From a checkpoint of a small image classifier: activation relu.
Rows from block 3, named by matrix and row number. Rows with one number belong to one channel. Each number is 200 + 30 x the weight over its row's rms, rounded and kept within 0 to 999. All counts start at 0. After the name is the row's rms in percent of the matrix's.
# convs0: first 3x3 conv, stride 2 (model.blocks.3.convs.0.weight, 128x80x3x3, standardized in use), inputs 20-39, a 3x3 kernel for each
# convs1: second 3x3 conv (model.blocks.3.convs.1.weight, 128x128x3x3, standardized in use, transposed), outputs 19-37, a 3x3 kernel for each
convs0.48,105,211,220,165,199,208,210,231,173,169,187,198,211,241,229,199,189,174,193,216,210,202,201,234,199,192,159,193,210,194,174,210,199,174,166,220,202,207,167,199,212,113,205,176,148,249,170,187,175,180,164,170,180,208,151,202,234,190,198,269,227,221,199,195,201,192,199,198,106,162,180,203,251,169,141,216,153,196,246,184,225,250,220,256,165,246,187,166,174,158,228,227,171,162,197,161,169,170,210,266,180,203,186,166,211,216,262,189,138,247,213,178,226,204,161,226,179,147,212,204,158,199,184,166,174,193,228,267,198,123,178,174,233,180,254,210,198,201,186,194,262,209,230,207,177,215,176,197,211,146,163,183,138,225,174,185,204,232,215,211,166,222,204,251,179,190,198,179,252,182,313,245,209,193,214,202,172,226,215,261,210
convs1.48,102,184,223,196,219,216,250,186,211,210,162,208,219,193,244,222,171,194,266,225,186,186,216,204,207,225,195,220,210,146,112,212,218,155,123,148,214,160,160,230,232,242,242,230,198,115,195,151,161,186,218,186,159,207,196,188,215,181,220,217,181,210,193,167,173,194,216,192,222,157,201,197,160,212,211,189,212,220,150,241,204,183,205,181,284,223,183,201,177,161,178,191,177,162,205,196,169,241,203,231,179,226,139,186,216,196,190,201,161,218,206,208,216,206,226,202,214,137,204,189,189,145,261,190,152,186,194,182,234,195,237,234,217,206,198,177,231,198,212,218,171,176,215,152,119,197,161,225,204,199,252,207,157,145,233,189,173,244,272,230,178,151,200,251,214,159,169,202,130,216,185,210
convs0.49,105,225,194,276,196,184,224,239,210,181,195,206,174,217,202,186,206,193,157,191,179,221,231,226,208,201,179,246,196,168,176,220,216,204,206,227,215,171,216,167,221,199,239,207,90,236,214,217,227,155,137,221,245,169,197,178,200,139,252,306,212,237,148,186,198,202,214,205,149,211,183,163,183,181,229,237,239,236,228,225,201,179,165,194,199,182,211,218,215,207,200,176,182,173,151,190,183,235,268,300,193,231,192,211,247,254,151,184,190,183,169,186,278,204,239,189,147,190,203,139,229,167,219,196,229,210,192,187,161,171,217,237,268,202,250,178,182,208,267,166,151,184,201,217,218,191,181,169,211,198,193,227,195,143,192,161,221,193,177,267,212,206,225,163,163,194,225,270,269,247,214,244,216,271,203,189,208,212,198,218,251
convs1.49,099,187,205,164,204,218,224,164,162,186,241,209,164,194,218,196,193,218,175,183,179,150,211,204,151,204,204,190,185,123,158,193,240,243,175,182,242,199,172,175,219,177,264,184,198,228,196,249,221,171,209,188,230,191,198,205,223,200,152,154,170,214,213,206,194,182,176,199,248,256,249,170,132,239,165,215,178,256,229,225,203,212,234,184,267,181,185,200,203,223,194,169,199,230,156,177,164,212,229,215,188,163,186,178,200,212,206,186,211,217,239,199,228,218,194,179,199,156,218,180,195,202,203,246,254,193,221,208,129,241,224,180,205,201,222,198,204,217,184,188,168,182,213,229,194,183,241,181,264,164,248,180,120,209,226,186,226,205,231,217,182,263,208,218,213,139,188,199,206,221,285,124
convs0.50,091,177,192,188,192,189,195,174,194,162,178,241,257,182,209,205,154,209,189,156,214,218,211,168,219,151,230,211,166,210,202,205,193,223,241,192,249,237,243,163,268,272,141,255,228,183,255,148,220,187,207,222,268,178,166,221,217,171,178,210,202,204,232,186,198,196,181,237,211,185,215,212,232,217,237,188,207,201,203,222,202,203,128,209,172,141,205,173,213,200,199,246,186,187,231,152,187,218,168,162,256,201,165,229,142,206,217,167,226,204,209,185,208,193,226,182,203,218,202,178,182,242,167,186,148,204,171,209,207,199,190,200,194,201,166,221,173,162,196,127,184,218,214,188,179,187,206,200,229,242,239,228,202,209,229,159,175,243,193,172,239,190,202,225,272,211,184,217,185,176,198,257,250,222,195,239,193,185,206,225,197
convs1.50,094,180,197,181,195,203,165,178,204,185,185,156,185,244,135,193,181,155,205,172,194,173,146,216,207,187,192,225,224,190,210,217,141,184,203,135,169,128,184,159,188,196,229,147,228,149,220,167,233,205,183,217,222,166,192,206,202,181,175,229,221,164,197,201,155,193,268,220,156,238,250,209,243,223,227,230,223,258,265,157,207,225,218,115,176,207,213,209,167,173,248,248,261,182,194,220,246,152,192,198,142,264,196,151,248,220,175,195,250,246,212,201,213,222,182,215,222,166,200,210,200,203,206,202,220,228,210,259,223,221,245,167,151,174,133,277,235,151,205,264,208,181,246,213,178,236,148,209,197,207,176,209,285,193,182,163,188,217,184,190,222,198,147,185,226,217,241,180,190,184,192,171
convs0.51,078,195,196,201,193,214,207,204,268,227,197,197,182,221,187,173,208,201,174,198,276,200,175,234,232,184,248,184,217,224,240,195,218,239,241,251,235,225,230,223,211,239,238,229,187,221,253,208,201,245,214,228,258,235,257,224,179,268,184,174,265,216,193,278,186,208,196,212,209,192,219,205,215,186,209,205,167,173,216,177,187,179,189,195,204,193,275,227,212,176,236,174,210,232,185,214,209,169,194,204,179,173,165,211,176,175,191,185,184,199,180,207,212,196,202,214,209,208,228,204,161,209,197,217,219,221,147,170,210,215,142,159,208,190,202,229,210,196,242,192,179,269,166,208,238,172,189,242,141,208,250,155,170,266,200,196,200,235,182,201,186,231,191,183,213,155,211,175,177,217,203,160,204,195,209,188,213,208,220,230,184
convs1.51,095,174,188,256,162,187,265,160,170,262,193,237,281,188,223,273,204,277,293,198,184,143,238,187,160,243,181,180,191,185,182,207,209,195,147,212,182,181,182,145,174,187,117,195,218,128,255,215,205,206,186,209,164,189,224,198,219,184,214,200,163,199,204,167,203,222,213,182,190,200,182,215,229,189,172,191,213,142,187,208,180,209,159,158,186,177,167,187,202,182,216,258,235,178,223,206,165,189,191,147,204,258,242,220,247,235,241,233,243,198,218,182,211,203,203,198,205,169,198,237,148,202,219,129,189,233,146,184,189,176,175,184,203,204,191,212,235,208,269,228,179,268,204,207,257,206,207,183,214,205,217,227,188,225,183,212,188,165,227,179,153,218,226,195,201,186,208,164,193,213,202,188
convs0.52,106,227,175,149,234,183,174,185,182,222,172,165,197,206,190,230,197,214,206,218,171,198,185,183,213,206,205,217,226,178,207,183,221,201,202,176,218,179,201,225,138,205,263,170,235,176,168,214,182,196,188,183,216,158,201,215,195,171,169,204,171,175,242,213,244,195,208,206,159,229,213,181,209,187,204,203,163,282,145,218,231,199,245,148,163,236,126,265,158,184,213,197,201,215,183,215,225,240,184,171,225,179,241,230,203,197,175,209,181,295,218,128,234,182,178,185,185,181,178,175,210,215,202,179,219,220,208,178,183,217,179,139,249,177,198,214,198,222,217,212,233,200,184,213,172,191,178,274,167,191,229,143,183,235,222,162,194,200,236,173,249,211,148,174,144,230,200,206,162,189,244,174,208,185,220,161,176,244,214,201,223
convs1.52,104,182,167,210,212,199,138,212,173,172,220,213,217,179,215,208,172,202,195,183,197,159,205,205,170,188,163,199,234,234,245,170,160,145,127,180,172,159,297,261,207,235,203,168,222,185,234,197,185,223,237,232,164,168,181,216,263,231,159,211,218,156,156,161,224,202,208,181,152,151,203,202,185,209,229,236,177,184,221,201,195,243,208,208,189,178,190,175,218,174,219,150,162,203,224,187,167,200,227,235,198,221,203,224,218,184,176,191,197,235,236,198,217,243,198,155,187,198,194,191,226,156,253,234,139,254,217,204,196,160,240,197,215,186,194,215,207,230,262,179,189,222,178,200,147,204,198,234,205,213,180,152,208,171,198,214,194,212,217,162,217,220,154,232,235,165,205,167,213,196,193,183
convs0.53,094,212,234,236,177,195,160,223,198,243,203,228,207,167,168,153,210,223,200,190,215,182,217,231,245,212,198,170,172,197,152,230,232,152,210,219,182,174,217,163,231,228,204,190,172,192,209,225,199,228,164,271,256,241,215,178,133,168,233,237,219,164,128,200,176,187,185,175,152,228,178,159,167,155,178,214,171,180,194,212,183,160,173,194,169,186,223,236,180,249,202,191,229,211,202,180,181,200,267,247,188,159,207,186,216,266,198,244,225,153,149,147,241,177,207,185,199,171,181,192,207,168,200,188,269,256,231,159,180,238,210,207,278,140,189,204,217,218,226,219,168,220,182,235,231,155,209,135,193,182,233,168,167,168,205,162,171,236,268,249,212,207,180,192,199,181,198,168,153,198,196,167,216,251,208,145,205,174,211,256,268
convs1.53,091,203,164,164,218,173,184,173,167,190,168,176,184,181,247,196,216,211,203,215,203,198,179,211,200,172,181,188,200,212,180,227,191,144,233,185,154,208,235,218,187,217,236,208,205,213,246,181,206,169,164,203,186,207,197,260,241,255,175,143,177,210,244,194,170,179,173,224,198,181,173,137,201,178,174,179,190,190,181,210,206,198,191,147,197,215,197,213,164,123,110,134,162,163,185,173,161,168,227,176,190,216,212,182,193,188,231,220,183,185,214,208,249,207,242,187,174,140,187,193,247,177,204,206,202,215,171,238,177,180,212,235,195,185,246,218,232,177,147,185,165,217,221,181,186,175,223,256,186,183,202,213,182,183,175,159,197,227,230,207,234,200,160,139,179,174,194,224,213,229,201,242
convs0.54,100,168,195,148,237,240,156,249,234,228,158,214,159,192,173,171,167,234,192,174,270,239,192,190,177,242,206,160,206,199,238,199,194,256,206,179,198,187,198,195,213,201,192,179,187,235,193,207,170,168,173,227,200,175,184,195,182,192,199,224,212,192,161,163,222,199,192,194,158,157,198,187,191,219,210,199,245,189,160,180,172,205,206,182,191,156,153,226,222,218,217,192,230,201,164,198,175,290,285,221,208,202,195,246,234,211,201,194,147,198,207,214,222,251,222,199,200,180,159,163,207,147,177,171,250,276,256,210,204,325,275,239,167,234,161,164,190,151,214,157,186,247,235,183,225,198,232,231,189,178,179,225,183,147,180,207,199,193,183,177,228,174,227,196,240,181,264,279,247,249,232,175,187,201,201,234,211,220,235,211,149
convs1.54,105,224,234,241,187,184,213,196,213,215,151,132,247,190,184,178,180,187,163,166,196,220,193,190,203,220,205,193,223,202,222,210,201,213,174,208,252,176,154,169,172,260,146,171,201,250,173,164,237,189,241,136,211,259,201,215,220,186,181,135,202,179,220,195,218,224,240,196,169,272,164,173,158,205,150,164,178,219,206,205,171,201,207,198,180,217,243,231,170,246,169,218,182,184,173,226,230,242,198,164,234,215,219,177,210,225,196,210,237,195,225,191,250,195,162,167,195,191,211,301,203,231,248,248,199,242,214,246,209,169,183,191,222,207,223,232,206,212,197,229,150,176,200,162,189,228,189,249,224,171,68,219,260,219,212,187,239,228,181,245,256,192,216,251,226,182,244,188,206,231,214,191
convs0.55,097,206,219,184,140,171,183,209,155,163,158,258,252,186,212,222,148,185,223,149,148,200,225,189,217,192,269,257,175,181,189,252,201,243,251,231,212,235,219,177,182,181,215,195,151,245,218,139,242,206,134,151,180,214,171,177,172,182,165,207,178,250,206,199,190,161,200,192,176,151,186,233,180,207,258,242,265,188,206,171,186,195,207,228,203,138,190,151,250,177,200,213,163,191,181,141,145,246,165,203,214,200,200,170,195,208,189,175,195,198,203,194,186,254,206,188,210,186,183,193,217,207,190,228,214,176,174,153,189,216,227,217,223,251,212,190,237,212,209,221,147,227,203,162,164,251,231,239,230,234,206,266,234,196,229,193,195,248,187,200,208,196,234,210,183,210,239,269,197,232,199,176,247,208,255,213,200,266,225,196,187
convs1.55,096,182,203,228,167,234,201,141,204,218,222,196,174,128,202,208,188,179,273,173,161,186,182,215,197,229,247,226,199,214,115,153,214,243,169,187,225,187,160,197,205,231,224,177,162,219,171,225,180,200,235,254,203,188,166,159,155,196,225,239,232,167,176,162,201,179,241,213,196,186,189,220,170,199,124,161,221,261,223,187,215,249,199,211,220,188,216,219,197,185,195,180,181,214,168,183,197,190,140,174,164,182,180,169,242,165,210,224,197,184,212,188,156,163,183,179,248,244,170,214,156,225,223,264,171,227,220,231,239,175,179,192,212,188,174,152,226,196,173,160,152,225,175,254,182,163,183,208,178,209,202,181,187,197,224,231,159,182,246,210,171,189,199,179,162,130,217,239,171,257,255,219
convs0.56,096,240,186,179,247,260,187,159,130,188,180,192,194,166,199,187,148,181,186,253,201,189,230,193,191,230,283,266,179,202,204,200,190,205,203,222,214,175,183,202,202,206,218,173,197,198,207,208,190,126,144,211,216,205,217,167,201,177,146,173,196,186,200,226,154,210,168,204,190,218,176,224,210,222,221,231,196,194,210,175,138,196,143,229,202,113,154,179,260,252,228,154,188,198,211,171,194,292,210,245,263,248,204,204,156,201,192,185,183,166,198,236,182,182,188,147,161,165,187,240,184,229,267,233,251,182,220,244,218,146,231,223,199,211,226,213,188,224,184,204,174,216,251,228,181,211,209,182,236,219,248,194,141,153,211,201,155,234,216,220,230,222,211,208,302,205,228,223,206,223,204,195,229,214,204,231,217,195,172,193,158
convs1.56,109,217,246,217,220,218,188,191,197,145,181,187,182,186,150,205,235,209,154,216,201,185,192,209,187,189,205,219,211,218,265,221,284,220,180,184,241,241,223,138,165,257,257,191,236,173,130,219,250,196,151,146,174,242,246,235,195,194,222,247,241,157,165,185,159,169,191,206,199,223,199,247,214,229,166,206,273,262,160,166,194,215,136,165,204,207,188,204,148,272,195,178,184,187,186,222,215,195,243,221,208,210,161,224,235,162,199,184,168,186,196,177,253,220,200,199,197,211,252,266,178,234,229,128,197,238,211,200,213,175,201,217,233,216,210,213,222,199,197,236,160,163,260,212,242,211,163,148,240,284,158,188,203,153,209,216,211,214,169,175,182,186,198,233,210,198,221,246,293,228,213,197